Rows from block 7 of the encoder, named by matrix and row number. Rows with one number belong to one neuron. Each number is 128 + 24 x the weight over its row's rms, rounded and kept within 0 to 255. All counts start at 0. Numbers have three digits each.
# fc1: MLP up (encoder.blocks.7.mlp.fc1.weight, 768x128), inputs 0-127
# fc2: MLP down (encoder.blocks.7.mlp.fc2.weight, 128x768, transposed), outputs 0-127
fc1.9:112126116145146125130152130115129108112154092149113089128099104175146122148069168129122182143137112098110094150129108067116147084095142126173095121129137155131154130107143163116099172108129117109148142135110124109108141124096125160095115124136178138125154166193154097148103145122177111111124101118107086152133145091101138131124106123142152105153112140136151106106121127104152116154113
fc2.9:122117150100126126129105172142097127125111153129119145095108152059151140124165095083137112115123133160147125154140115135164116157122113102103145154090091106152109138131086123159106106139121129137126127146134137107138145152106125135136171129147097105126093102101119104142155137129121128120105169135159162081162157205135121131135122142117102105089181144150125139136190131091104143144157
fc1.10:168165076126075149101103094104114127147139150122125080116137162150124122092150130139193171145178107082113127116133099140133122141131151103134130130153156144109147102127133119099126110127103086180100110090159143128118136128175152157119156131113157155153148150099113128139137128093096144121151120120085145130121098146119095123141144149140126081135137107120097135115113100143093133091150
fc2.10:120128122127137107141112162115109123137134119119124181139131104123143073123128139124101111156112156198148098114145151171132169156079109169153142134117097091124134141100128146121130116101125153100154146138110115108146117138120144120116107157133087129101137122145174138140120160172167102090109159135148111144105130106180195135102150089108169149123138154116130114152091119150153122126090
fc1.11:119141157105116156148105153130111104139161142114129145169145110119111099135121089124117119126093144141116166136109073118177110093107142136130110131118061145128128140087114136107135143121132127152101161201140160112100169129137115101109121131115146153113153099162095135122103119113149110140125122075101133151167152141110080166138155091126125082135104088106157144112103117109089142118142
fc2.11:063131160167123128129121109141141138143087153079157079143103100142130188184132157135140158159159129087131143108118152135109141092137142127103153129113114151091152125157086154145115112089118129147123136115125144093116119107120123093100152130148106151091149149104136103121130132121104111140150142158107154107140138090130111156163095063113127158129090169121099146115132138117145147128134
fc1.12:161159094130104069165157164099124121131157125128124124127135142134138140113116154101134071126146126137110130174112148104122163133096087113128098134088120122134122152138108154061100164096086096150114130100111142109100126112133081081124140194110132151101122087156139123139112123127163123122131132073128129107153161144156127131170148129158117109122112150131120121133103107136135103097156
fc2.12:123090101127167186119115143118138112088121146119111147119116087163143168111107142115080114088122141123105084126100121089149095154133140128108153140124126102105191075131125123093158103169160098127144107106120137170136130108131105115150127145122097135131128129113104115137121132155100176123157115141118149165104158122102123127101143111119132156156122117102104164059169153116105113125120
fc1.13:127133095141115128116151122080114123171132128116170114123155091139098141176123145107154114141132136135128177137166106153106133149134092135126107143119135162165131099106155107080079124129119107158115096140102071107123081123140087118095181163121104115101096145101097070139121105137134129105137135158092137139134112134132132112073139127095142124123178129105129138100145143134131101151154
fc2.13:115146129089134119128120104158129105095149125150102139132099139101100120082145129148121138127137110101149049113085140066148118080122125105133162111112125088110138174128134135167159127112144089098134135093154162143125162144104168099163110099137123163119110083159146147142138172134131120126152130130176121098153129107118129137157111125143103132121116125145144118144113139097130158071097
fc1.14:102177161099120144099139129113166107151116100131140127097177112141165106127109112075137136119150171163160129141118108129116166121089139092112131144104099143147153119112128141164170119127126151099103122114074129113129121123094181141144124153123121170133111184149112120129121098140135106166124147123105146172115128124099142090130127110119101115135118178122129117093115145106078160175139
fc2.14:157093150172088125123114098116069065137110145149129101136143139120108133128131118118133105164109093071122111118153139113129155104183110119157093125130160122085102120106146185117138108158143147096107111094104121146140111101114142163146114136111149123143167132113154119146135145128124142160171097094096138141118164106123146138123122104132122129147077169153114088144125137103115119081133
fc1.15:115193101089113147162119147123146133176112155124124125157115075185145092107159112145127105099140090185145082128159112147140141135137143130123084116131128094129106153158149154105118163110160125094173098153124125093126111125138134156116156098124119123131131132184125157085145135163141120113158142124147086116120122130136126087122092121110122138130127115118183123133148098141100116113119
fc2.15:152115145145153070105094107132155123097125143155151124104124167065147103151112128113160152148083144106091189161112121136144130160102106142134133166088148102140122113155136113171134136144102147147121171135120076154125106129116112115088109161148121102146126145097163110127105109139094125144136123140122126142143180094137115140120153122130120117147130109135108121108081191123109148163118
fc1.16:161097123147148074144156115140129138109118106134135118128143060132168144139134115097131132114163142135139132132177100147141102133137144135111139125131122099177123151098128118098119157140098117088143135089121140072079153090109124088123145131118074150091167143082099158117144147134134109143144145199109118115126132126136125124157136132117129112158132163099125113087092120126129181125146
fc2.16:103110131123112190151154149152126111110124143119096098133126183120100097119087153138114118111152111119074108146109089129116116107117124106099089128149136150094122143134142148153188102134175134118115104173118144138154096131156138115163109108133146088147094145171136122134124136118160162118134122092134137119095170132146128158108120099105114153065108106112138104113115151109139083112091
fc1.17:098070181158125107126158160107127122144178137139145116134136164127121156108131152134102136127129141124119079144129109110153161098126132135142141170171082132138141064091153129168139112132121119143135116087128138130146151140118124137143130114095125089103115076112093114089170121155144119135123125108132098181104123163115089157126106140119153115111103139142161106108123106156119183149107
fc2.17:131110151132116167131124149147109101141098118118140175120110135139132159160143143114111150111093100083141152137099122078122133125131142129120137128123166134108151142161130091111041158124109163117120144120121112198173109131064115142139114114116130116102156162098119129127127105167105146121114125105148156127148101151065123144135076162146120125141094159152157140138145148147133136127119
fc1.18:173139129137124156093148114083152161109111150119158108124110090154122101155129143115122136097144129114156117115133139111136062106136121131177121138141171107155137132103146128098153112136144111115091150145113155178181106136118118103110125149092143155153125179119142128151058164169113094095151129127102148140180122149114141103155108148145120133146135128123085113160128126166137097128119
fc2.18:068102122168154106128084160166127102103111115106105127148143119163121161147120105110155102150142142142135139121132080146113189076159116119137107119124136142116088121133083138135095107116123112125126121105113121083115110125116140147151152148181081135128140126140104120114175135104123141072159144122164162138107103168132171124112141133115139147167100129155136133095105103121147142164147
fc1.19:134122111127110124142164128131127126123121111135111139130129133164073124159132167205124107111158161112137146108129129091151123118174144123143136108120082112174087099093158101087114092128075154131100171120118193128103085149137160131145134068130128148089136136126147137114099122173163108113109122138128129120127140142114123114136154103100138180131116119120134110113145094130160106125125
fc2.19:120137094123129114125129137134101134092138134135129119136098109094163121108128103129123113163179159146134068113133135125113145087137083102174145101109124145069121116106127149145122103129131127092143108145114187151166115113127114117168079145139113152153131160113142153137114174117144122098065104095160123165148127131121126101128135159136144095169133144158129128102085124143140121081167
fc1.21:141123140134120166121154146118140150123182185098135121111111159108123124129141135118119103135085130140132173126149114134132156134112105120153111106088156178145119105127108123115128108106101121101145140093145130110123147124114134124120113139151108077114109143106128098142160134100144121148151154137125145155109146150089143137233137095173152158072115128151120144106142118114176103102084
fc2.21:104143116158117142128128146117103122142102098110090130131145134103152129116131102154152135153150150173116065130107107118116122146133168137087118154139121113118106150112145178124153157139150150138115110135165108164138116139091125108131107093108153165133122134155135159169124130123126159115134101091120082132098153151133080132111094171082111078110120117074106154192137116168145152130131
fc1.22:153112128130115135121096109143152181133125147142123129112123097132098116178126132104148084096097125104156183125160134142173146115105116116121101149146098083128117115118138169142109123149154155127146153109121130119102159143135076120089192133138101131086080139108169114147117136102108098126097158144102157098136158089162101094158130096111093129166159138152109142143121138125131133132126
fc2.22:154114184139153111137151137104134114133140132144155125143113151109151077103180114132073159113114124141091098128133090105102113119118141138168112091092139153125110111130142112176127105119110102135085136182121142103184107140142153112165107085143125098174140130180112134128137124119162151135135128125130103118120152179138158144140128140147161138116078127076145117145113124105104120123151
fc1.23:105109124075094103156169107098147143150077089122083138169132095135101146140127148122126089166097120166085144128110141141131191114097124162107089132134141118157113122123144088154116101128150099145136168118148126115140115134105149141142138137115130115113146086078144157138140116122147131082122142124154105127155135138095094130134113167109128130138107128149109119120134154148067132162081
fc2.23:089121146166131152088124106131115139116166136103132060075125142114116107116172133106155140131132132116187093152128131112113115099159104108132152117085135133112145112124126158162127093134154099139110079117098135128132123106132091113158129130150153149127101148114123115173131150117136110129144123145117166129139102130148188156095151114168138117125168131110137120130090098077150139097183
fc1.24:110085174146122121127130117099117129123158112077116164124135143112131135101119099126138117121117157140112158179121141136171100124134126123100146127149180147170134127104133119144125155124149150102139114118130134187143117118167131117138144125129121099113155077136118106092090115129127148132136120040092120152131135154096094173147088145139158156115170117192146130103128162107123139122142
fc2.24:123115124121132156135122131140133162104124130082112135133116101167085092097133123122106132132169139075074160136154109128102112175136130129077129180141150128117124128122119112134133180137138145134109094169141176121096093149160146118142157139140140140127130104159161138133077127160115122116133088079126078139147087147110128133144084126163166157113149144133159127161114156118132138117157
fc1.25:103144087112079110165150163115131113098137148109154109130168135167147134141143142170112116146126120109128131151092135118109199126149149171137098152099130106161157150112135146122134155158089175135119097157107080104144147114118117133090144090140145118112121109152145076117129142126142127162128113166088089092144108160110113094153091107132132168121090123141113109136114107146141155123128
fc2.25:178143145153161147089100086133156136192141103130118120143087115113158114146094096114124174112135102146148113134126137116148097149123090119134164117125142135057104106117127089111091151120128072119139118154136145111111140140136137137185151147129137157176137122101129143131158146120098110089122134124125169171124143111158131170120185121142111103110138121100100099147118148133129111127129
fc1.26:107125123113146155110127164121111142131124105101184132150127144172143165136133146148145156095121120129123137142121135110103162166176178092156090155189127126145106111120127150174163127123101136123134147104156138133139112097114137105091128089112106084160133155143103105122103103139132120168114149096129114121077114143117090142197118110087114133109128143147118148086138147138118147159157
fc2.26:124156167163121124135140096174160124116103161074061122113125129148108154102105102141127138163142140077125121143133090135171112094134161105132084105146083112119129138126162139112120105142120131151084091105152126136109121107098124121142131128108115146148117144120121134117140116104154176146163128123111114160130145105106097135112095112126110096183072142121142182115138173112107130150134
fc1.27:056127104102150133164099154103080137125123080100108154141180145147134167154108144112115130109166100111140141128132166137131186140113085132130109128067137128141164131122149090118125122137078077085145131128120104083116120128166122133112108119137125117117153143128120141092114128138111122154154115163146115157145135133118110109158104122132105166155159152120126110102096146144100116134092
fc2.27:106110124087128130118108139135135116143177132111111107139107129139135129138171038162169120098117139128126085132142081133134117145106144147116114127144126135148127126145109157086166107112143151154091125126134084097118119129200126195153157150128122165120133172142149150112123135139117114126115137155136162093161129134141137128097119131132128085121144095170139102138147129088087139114095
fc1.28:092115114145168091112116116140120094123166120108183127132100140115077150109133154122156087117147145078132117079105206146117108100109102133114097119110133123164115092127090129151134102169091097143099110080140086108122146142175120129098154129104115126136136128104125120137137130151141158087115145150094123171134112122146130144115097133107101120117123089118098094137123138144134155146132
fc2.28:159152114137122149134118108112123126101107141155082093131167091133156128137094110108094151119118104109145142139148073152120173151116172092160125163142131124117174134131181110145111112163129162087143093127129148161132127131130142151139165132119122107098146114126135097102131140112104094113161133113147198136121091141126125128135158106143133158133121080107150131080165137084102139159112
fc1.29:122138114122137158132143090127121111126150078107166129115162115122142141134164135134138111160108113118112159130112109088136141163107152089139118085118111129152144127152120106094146175102084137117134141142117125155168092112142115153127123185139162087156114107148091132127134139126143137134111186148098171140147106149101071078107101145145109081148110155119119098161142094125157099117149
fc2.29:129108124102129104123090150115133125125169161192128148117117144127138107137134156147132168127146167090093111127121152172158133115157138153161138107173140156111109117137128124139142080151134117147120116119195127066119139130169129124146142096112124120124140124100180142127116151112140192138139095105161100121091132119142158169137183118119107119114137121134139134128106136188108149113102
fc1.30:126119099156117087145107145150131138111108145137124118125101126177128119105103141105122135141144131151112071101123132146103092138124135162116144142167150091143093168129140158138195130106099134141149148141131160128130113130149111098126161096119107127166141161129093140133139110133153124146141077113178123102160123118180096092135098170095125090092121133098096144165152105151091140168120
fc2.30:137128118102132119129151128140103132175148180121141125140160177153103105135086150191135110140106122133114179101137134132119124131117117102121166100122129118177128138130146110122148159136153119129111125137111152133116116147163102135126087146117068113154142146135132114157112114168138124063175116097152106147127155091136114143118070139152098140132091166107119109104090150143153127092089
fc1.31:151140149148119158118197154128152108105136159089173155119146121082141110121125138162129153136183141171105129121129111102155121122109137150152162139083136169095132149172141094122132169164158161121127141155122135131121113095124076153124117156121127098123083130144105127160140122133174163157119137117139135144126129148131120124138117128135133152158126172174131128134155194130121106092142
fc2.31:136138106112110124149073109119089151118159121141084103112101123165123121140112101087122088116086106085122137133112124161116134142113094107086101117166123100167125142095108156104128137103110090126145110104148098119108119134136158105117146108141123158102156133112138116130127107114088083104120106121091130107115083098143116134111128117103117120101130077080132124106098065128122105181101
fc1.32:129137108127099132147128149100128196093143149096121134164186134144067142193132118117118148116125139081141181111117134131132116101149145097167154096157158151132086104101134141125149107103153153086154104135144144121133122089138110129145128154160134146081169162110129109116095141111120129096123123111117115181084131130102129120120137127125093122158145095124145144129113108106139108132100
fc2.32:157145140109139119082166155101140069158112119174123108108106125133162108092140163121135080130157113168123071133157105123105129116116128138085106160099105138131175147139140136126149119155100099170100112122151173117138123160149149123148117074098129128150080092152109129150145134161132138150142125155119110090158134116126114117159123143141146155134086127125100120142154156154105130115159
fc1.33:151163128159152115132108137135105124149124164111187115125175129126143118162129104085112153136130076097132123093139124110106113169142102114132138133138147160156164160134154114139128181104129078131151095139159134152166153142143165125096123083131086126130136162105106131115126094141091113122184149121100076127087108107130115139170124133101150115145137111126141128101163133123164114130164
fc2.33:104136142056118160120158120143128134113131092129093159121124132124108124107153165140154112095117143182145112131114163139124168096141164129117126121124114178109108111148136125163133088153131156123161177104116150122138138141104164121133140139125166125141141110120168117163141148124166159174139101145111174136149144157123171155153152160110089190110128106135108129175146127130116109158138
fc1.34:135155100133168096148083134130086110126153128159108137129128109120126136153134152129116129182143142152153169109082095105124108120142117127148109110135087171135121136132128102144098148131102097173131139133154079131096131097154138145133155140135098133120155118165094130107104162141139129080095146111138151098198131115104110154098109081151126136121136085124105114124144118071097099105136
fc2.34:095130142127112158153145155121162116125118150117139132137109141120098135129105109143130123107110126122089103158169130120150112119097099114113152129118149102116103075073092138082135152128166117108153120144122153094145174117131128122151128151135114128118156139107146144146115106114124092160127104147160082191080158134150142115171158137163129145156076164105171153111143139156127128103075